A small image classifier, trained from scratch: arch swin, 26.3 epochs.
Rows from block 9 of a small image classifier, named by matrix and row number. Rows with one number belong to one neuron. Each number is 500 + 25 x the weight over its row's rms, rounded and kept within 0 to 999. All counts start at 0. Numbers have three digits each.
After each neuron's rows are labels from the 100 images, of 14976, where the neuron reaches its highest value: "responds to" is what is common among them. Only what is clearly more common there than usual is listed. The data: rendered solids tumbling over patterned floors. In brackets: how many of the 100.
# fc1: MLP up (model.blocks.9.mlp.fc1.weight, 1536x384), inputs 0-63
# fc2: MLP down (model.blocks.9.mlp.fc2.weight, 384x1536, transposed), outputs 0-63

fc1.36:514506619500500500501490500500501482505494500500482500490502284507483500500501502491500500535499500500500500500675534506450506500499500500527498428510500501500509500504500503516500500500500500
fc2.36:515495500499500500500500500500498500501513500500537499462500417544501501500500500500499500500505500500499500500550500500500500500506504500479500492500500500504501500499500500504500500502500500
responds to: cylinder (41); jack (39); largest object: cylinder (32); largest object: jack (30)

fc1.398:407518502500500406500501500500500496513467505500485500488500407500483499500500519500500500496489500497423500500609457516500500500500491500503506502500494626498495500505504518496500500500500500
fc2.398:549484503500500501527473502501502501500564499500501485488521500501520504503500500500482503562567500494501493500497528500500500500514502500492524422501454487521543500500597510496500499500498501
responds to: cylinder (51); largest object: cylinder (42); capsule (27)

fc1.416:501499499500499500500494500499500500503494500498501500522499500504500500500500472500500500499500499487512497500499477500499494500466500500473209496500500503553500500502500500495500501500471500
fc2.416:500500500500501499498498500501500500501500500500500500500500500500500500500500500500499500500501500501499500500496512500500500500500500501500502500500500500499493500500500500500500500500500500
responds to: octahedron (46); cube (45); largest object: octahedron (44); largest object: cube (37)

fc1.85:466500500500500500501492500500500499490424492500503500525500420500501500500500498500501501501476500500491500500492516495494500500501492500489367566501499500500487500507500500499500500500500500
fc2.85:586502495500511498499494492519494510499521500485502500500500500500382528507511500492496500500508499502506494497497504499500500497501502507499568478550498507545500495502498500500500500500496500
responds to: octahedron (57); largest object: octahedron (55)

fc1.424:494500521500500483494500500500500495499498500500514500500500407503474499500500514500500503508497500494543500500499532507354500500500489500485484500488509497523489500501509507501500500500500500
fc2.424:504488489497497475499480467500500480497519527499473482502500465501454504500499500500500505500505500500491499501615500495506500496500501501512510499502499499521518499494497499600483500500483479
responds to: capsule (84); largest object: capsule (81)

fc1.343:501500500500500501505488500500504501500475500500500500496500147500499500503500500500500496499498500500406500500503486501500500500500500500500503516503499437501510500500508501536500500500502500
fc2.343:517500503500500500501500500518498499500516500500501494454500498621500506500500497499499504500506500594500499501499500500497500501502506502480500465500498500500501500445505500500500502499499500
responds to: cylinder (56); count: one (56); largest object: cylinder (53); capsule (46)

fc1.658:514503501500501483500500500499500504501677496500500500499500492500498501500500497500500500499500500500498500500495532491500500500500501490499627506500492498510500500500503500499500500500503500
fc2.658:500516498500500500500498500500496497499487500500500500498500507500372500500500501500499501500501500500495500500564502500501500500500500500501500500500500500500502500508500500502500500501502500
responds to: jack (100); largest object: jack (99)

fc1.757:510500585504500503499505500500500475500503499500498500477500456500498498500500501495500500500492500500488500500499498500295500500500500500487497504500500512500502500504493473506500500500499500
fc2.757:502425500499500495500500501500500502499510517493492490498499497519481501500499494497500502491499500501490500500501500500585517500510500500504502497500500500504677500495523502487498503500485500
responds to: capsule (44); largest object: capsule (32); cylinder (31)

fc1.299:500501500500500501500500500500500626501500498500507500501500491499515500500500500499500500500489500500499500500503500500500500500501500500498500501498500500500499500502500500500500500500500500
fc2.299:500780500500494499500499498500500506500500501500501500501499500500496500499500498500500500501502500500504500500500500501498500500500500500516502500502505501500530500500502490501500500502501500
responds to: count: four (68)

fc1.691:531504503500501500500495500500500500501566493500500500498498494500492500500500495498500502499500500500499500500496544495500502500503500488484589528500499499500500500495506501499500500500502500
fc2.691:500502499500500500500498499500486496500497500500500500499502511500429499500501502502496501502501500500492500500587504500500500501500500500501501500500500500500500500526500500500500500502503501
responds to: jack (100); largest object: jack (100)

fc1.191:500500507500500500500500500500495500500564498500498500532500404500501500500500497500499500500486500485500500500500500498500500500498500500500498501501501500537501499500502500500500500500497500
fc2.191:505500463500500500500526500500498500500424500500500500501497494492499500500500499522500501500500503500503500498500500500500500500500499500407500500500500498506507500500481501502500500500500500
responds to: disc (56); largest object: disc (51); dome (31); largest object: dome (28)

fc1.690:500498501500500516500499500500500500500504500497506500488499500501500499500500398500498499535495499501450500500501444498503500500498499500500516493500501500500499501501488498500500499500482500
fc2.690:500500500500500500500500500500500500504500500500500500500500500500500501500501500505500500500504500504498500500488500500500500500500500500454501500500500500497500500500500500501500500500500501
responds to: capsule (32); largest object: capsule (29)

fc1.77:520502499500500492502500500500503500498495482500499500500500402458493500501500500487500500481503500500504500500498503499493500500500496500531493501497519501496520500500500491485500500500500500
fc2.77:513479502500498539500500500500498499500500512500511500499500524505500501500497491500500502503500500501505500501479500500499505500500500501500500541500500511423534500501625532510504500500490500
responds to: octahedron (36); largest object: octahedron (33); cube (30)

fc1.439:533501500500500498498493500499502505500496501500855500547500495500499500500500500499500501499502500499500499501500516500499502500503499500496500499500500500500505500500498500500500500500495500
fc2.439:500500500499499499500498500500493500500500501500500500497500500501500499500493492500500500500500500506482500500599500500518479500501500500501501500500501500503500500501500506509500500500495500
responds to: octahedron (40)

fc1.348:501500500504500500498500500501500500497511497500500500498500499500500499500500500499497500500498500497500500500454506498500504500497495500413500500500502449517500500500489500489500500500500500
fc2.348:499498469499500485499502500500500501495500500500516500505500507500538500501500499517505500509484500501505500502448499500496500499503497499479503499500499500500504497485500500500500501499500500
responds to: disc (54); largest object: disc (52); bumpy ball (37); largest object: bumpy ball (32)

fc1.727:500500501500500500500500500466492500500503495501500500516500525500501499497500462506504500499500500500487500500442411500500501500496500500439502502500500498507507500500500500500500500500500500
fc2.727:503511500500500501500500500500497503498227501500500500502500555500494500500500500504499500501499500500537500500501386500493500500500500499481500500503500499499500499500488502500500500500500501
responds to: disc (55); largest object: disc (53); dome (30); largest object: dome (28)

fc1.94:558500500500501500500474500500501500500494500500606500519500493500498499500500500500504500485500500499499500500507514500478500500504500500496512497500500498479500500492498500499500500500496500
fc2.94:503499500499499499500496500500486489500499503500640500499500502500499498500499493501500500500500499527496500500499500500500486500500500500501500500500500504502500500502500506504500500500496500
responds to: octahedron (48); largest object: octahedron (33)

fc1.263:506503531500500494500504500500502501500485499500501500537500388446500500500500494500500500510496500501500500500474483502506500500500464500506480501500496504509501500507530500499500500500500500
fc2.263:547496514500489496500464504499501493501539494500519500378500461500513520501500470498500500502501501502507500500497487499499500500501511501395500489504500505585512500491492503505500500497335500
responds to: capsule (55); largest object: capsule (54); cylinder (45); largest object: cylinder (42)

fc1.411:457320500500500506499504500500500469517483530500499500504500509499442496500500500497500500500491500499512500500658514503528500500500494500509482499495498501620501500501501501499500500500501500
fc2.411:524481512503501430514470508500500496500504479499499500500504504501500500500501500499501501453507500502497499499496507470493500500500515500461537482501500497500511513516668506501500500500498502
responds to: jack (43); star block (39); largest object: jack (26)

fc1.401:499409518500500492500505500500502238508500503500503500500500450426488500499500500500500495497501500515496500500543503496550500500502498500500499498500496499505499500534535559501500500500500500
fc2.401:480500604499456512505493500500497629500498500504527500501493522576489496500503488498498500500500489503497502500491495500433500497506500500500505417502506500408493518508496518500500494500517500
responds to: jack (25); largest object: jack (25)

fc1.17:521503500500500489500408500500500501497507500500501500516500490503499501500500438498500500501498500500495500500501509459500500500500469500472460499500500363500500500506481500484500500500500500
fc2.17:672504527500498499499489500499499501503543498500646500497498410513512510502500454497500500500523500513508500500512503497505500500500516501474499447500500499512534501481514493577500498500452500
responds to: capsule (76); largest object: capsule (69)

fc1.24:454504506500500505501496500500500486513468503500503500499500488630496480500500497499500498506591500500422500500584500500505500500500481500502501504499484501489549500497492513500500500500501500
fc2.24:509494529502501168500484502500498500499505498499498500498500511488501506506499500518500501500549500498492496500498493494482500500509504500420501459501485493501576500530495498501481500500471489
responds to: cylinder (80); largest object: cylinder (74)

fc1.484:470499500500500539500515500500500466510493500500502500506500419575513499500500496500500496500590500500508500500489489479500500500500439500498465610499500415500502500499534558501500500500503500
fc2.484:532458503508500395500497500502500499500504499499544500502501500474467505500516492500500500502503500498504500500500500500491500488500500500495510507503496503497481500515484476437500500500498501
responds to: count: two (52)

fc1.250:502497508500500518500492500500500501501510499500535500502500498503532500500500499500500500498501500500504500500545501494502500500500509500496505506500500474531506500500501501504500500500500500
fc2.250:494500500500500464498500500500500498498506507500531500499500486501429500500499507500500500614525499504497500500503500499500500500500499500485501494501502498460500500494505479486502500500493500
responds to: count: four (67)

fc1.751:488502511500500500500487500498500500504457498500500500500500500500500500500500500496502500498500500500504500500503499500500500500501499500504499500498500500502500503510499502498500500500501500
fc2.751:506500500500501501503500500503500500500504500500500500499500481500501501500500500500498500500514499499495499500500500500505500500501501500499500498500500501500500499500501500501500501500500500
responds to: cylinder (86); largest object: cylinder (80)

fc1.93:499500500500500527504500500490500500497500499500499500477499500499500500500500503503497500500500500500490500499587504497506498500504501500504744500500500493500500512504499500500500500500502500
fc2.93:500500500500500494500501500502500500500501500500501499500500496506500500499499623500500500500500500500500500500499515496500500500500500501500497499501500500501506500500501500501499500500499500
responds to: cylinder (49); largest object: cylinder (46)

fc1.556:514494518500500510495484500500504500495503500500521500525500279524500496500500502500500498499501500497472500500510501503498500500500493500458464498499502523511501500501500503495500500500502500
fc2.556:541485504499493491500496498499500494500548500500505489478500501500494506502500471499498503505500500525504502500475502500492500498500500506494500482500500465476539500477500500500501500500447500
responds to: capsule (84); largest object: capsule (80)

fc1.435:501500500500500497500525500500500500499475474500503500527500415487485500500500483500500500503497500500499500500505501471262500500500490500522480500499480492540511500500502511497500500500500500
fc2.435:512496511500500489501496501501500500500507498500497500500500494500511506500500499500501501500534500500507498500501492500505500499503501500465503480500498525502500500500494500500500499500492500
responds to: cylinder (96); largest object: cylinder (96)

fc1.661:505497518500500496504501500500495501499497485500480500486500476500500500500500500500500500539471500500496500500574512502577500500500497500506499393500500501538500500500500501474500500500501500
fc2.661:500443483500500493507500500500500492506501564499500500502500496501516497500500500521500501421548500502473500500530500500524500499500529502326523507500505500393509501516648498500501500500495500
responds to: jack (40); largest object: jack (36)

fc1.168:500500497500500500517480500500499498502500499500502500510500501499503500500501496504505501501500499498499500500494500499501504500493498500509507500508501500497500500501507500501500500500500500
fc2.168:500500500500500492500500500500500500500503500500500500499500500500500500500500500500499500500501500500500500500500500500500500500500500500500115500500500500499500500500500500501500500500500500
responds to: capsule (38); twisted bar (34); largest object: capsule (34); largest object: twisted bar (32)

fc1.462:492499449502500494500501500500500497493523494500500500504500531557465513500500515500500526505454500502547500500500507500470500500500510500497500508501462491501498500518501487502500500500510500
fc2.462:498498499509500539495505500499502496500503570505483495504506500528489498500496501500500504499511495505500497500500502503480500504500507503512500521502546499473510495500498505528500500489497501
responds to: light from the right (51)

fc1.549:498540501500500491501472500499500529495493508500509500489500502507500504491500486510500499585408500492515500500507504500532500500500497500531500508508496512504513500509500491610500500500510500
fc2.549:500500500500500500500499500500500500500500499500497500500500499500500500500500500500500500502496500500500500500500500500499499500500500500492500498500500503501500500500500500501500500500512500
responds to: count: two (76)

fc1.730:503450500500500499500531500500495452505506500500485500495500500503468491500500449501500500492529500500499500500500494499504500500500499500505516506500500498597484500501502419497500500500500500
fc2.730:499461416491500502470500495503500564506499505500495500502501499671515499498500500500500500413498500500502500500499500499481500502500469500516501507501495499479440494490486481501500500497585500
responds to: count: four (61); capsule (25)

fc1.145:503500499500501485499500500497500502501693500500501500500501491488500500500500500500500500500499500500499500500470652497500501500491500500499665503500486500500497500501501500499500499500503500
fc2.145:500556498500500500500500500500497496500416500500500500500502500500487500500501501503500501500501500504498500500572505500502500500500500500509500500503500500500503499509500500500500500503505499
responds to: jack (100); largest object: jack (99)

fc1.25:482494488500500479500472500501505497499346500500503500526500453500503506500500500510500508487494500480547500500477513532508500500500515500503364500501493445497476500500499496500500500500500500
fc2.25:518500463504509486470487500506496500500501500500541505500500479503377511504501506493497500500518496486504487492500506496506504501497501499499531481576500522499500500502498499510503500500495506
responds to: octahedron (80); largest object: octahedron (78)

fc1.153:500671499501500498495497500497500500500500500500500500500500502503594502500500500500500501496361500502512500500469494505492500500500518500497500502501500499500496500515498450499500500500512500
fc2.153:500500498499500502500500500500499495500500496501493499500500500501498500500500500507499500500500500500500500500500502500500500500500500500501500474500501499485500498500498515501500500499509500
responds to: light from the right (54); count: four (52); checkered object (41)

fc1.449:531500500500500500500500500498500500500518501500500500495499483500495500500500500500500500501500500499498501498219491500500500500496502500500498500500500500491500500501501503508500499500499500
fc2.449:499500500500500499500497500500500500500500500504500500500501500498500500500500500499500500500500500500493500500503500499500500501500500500500500500500500501497502498500496498500500500499501500
responds to: jack (59); largest object: jack (55)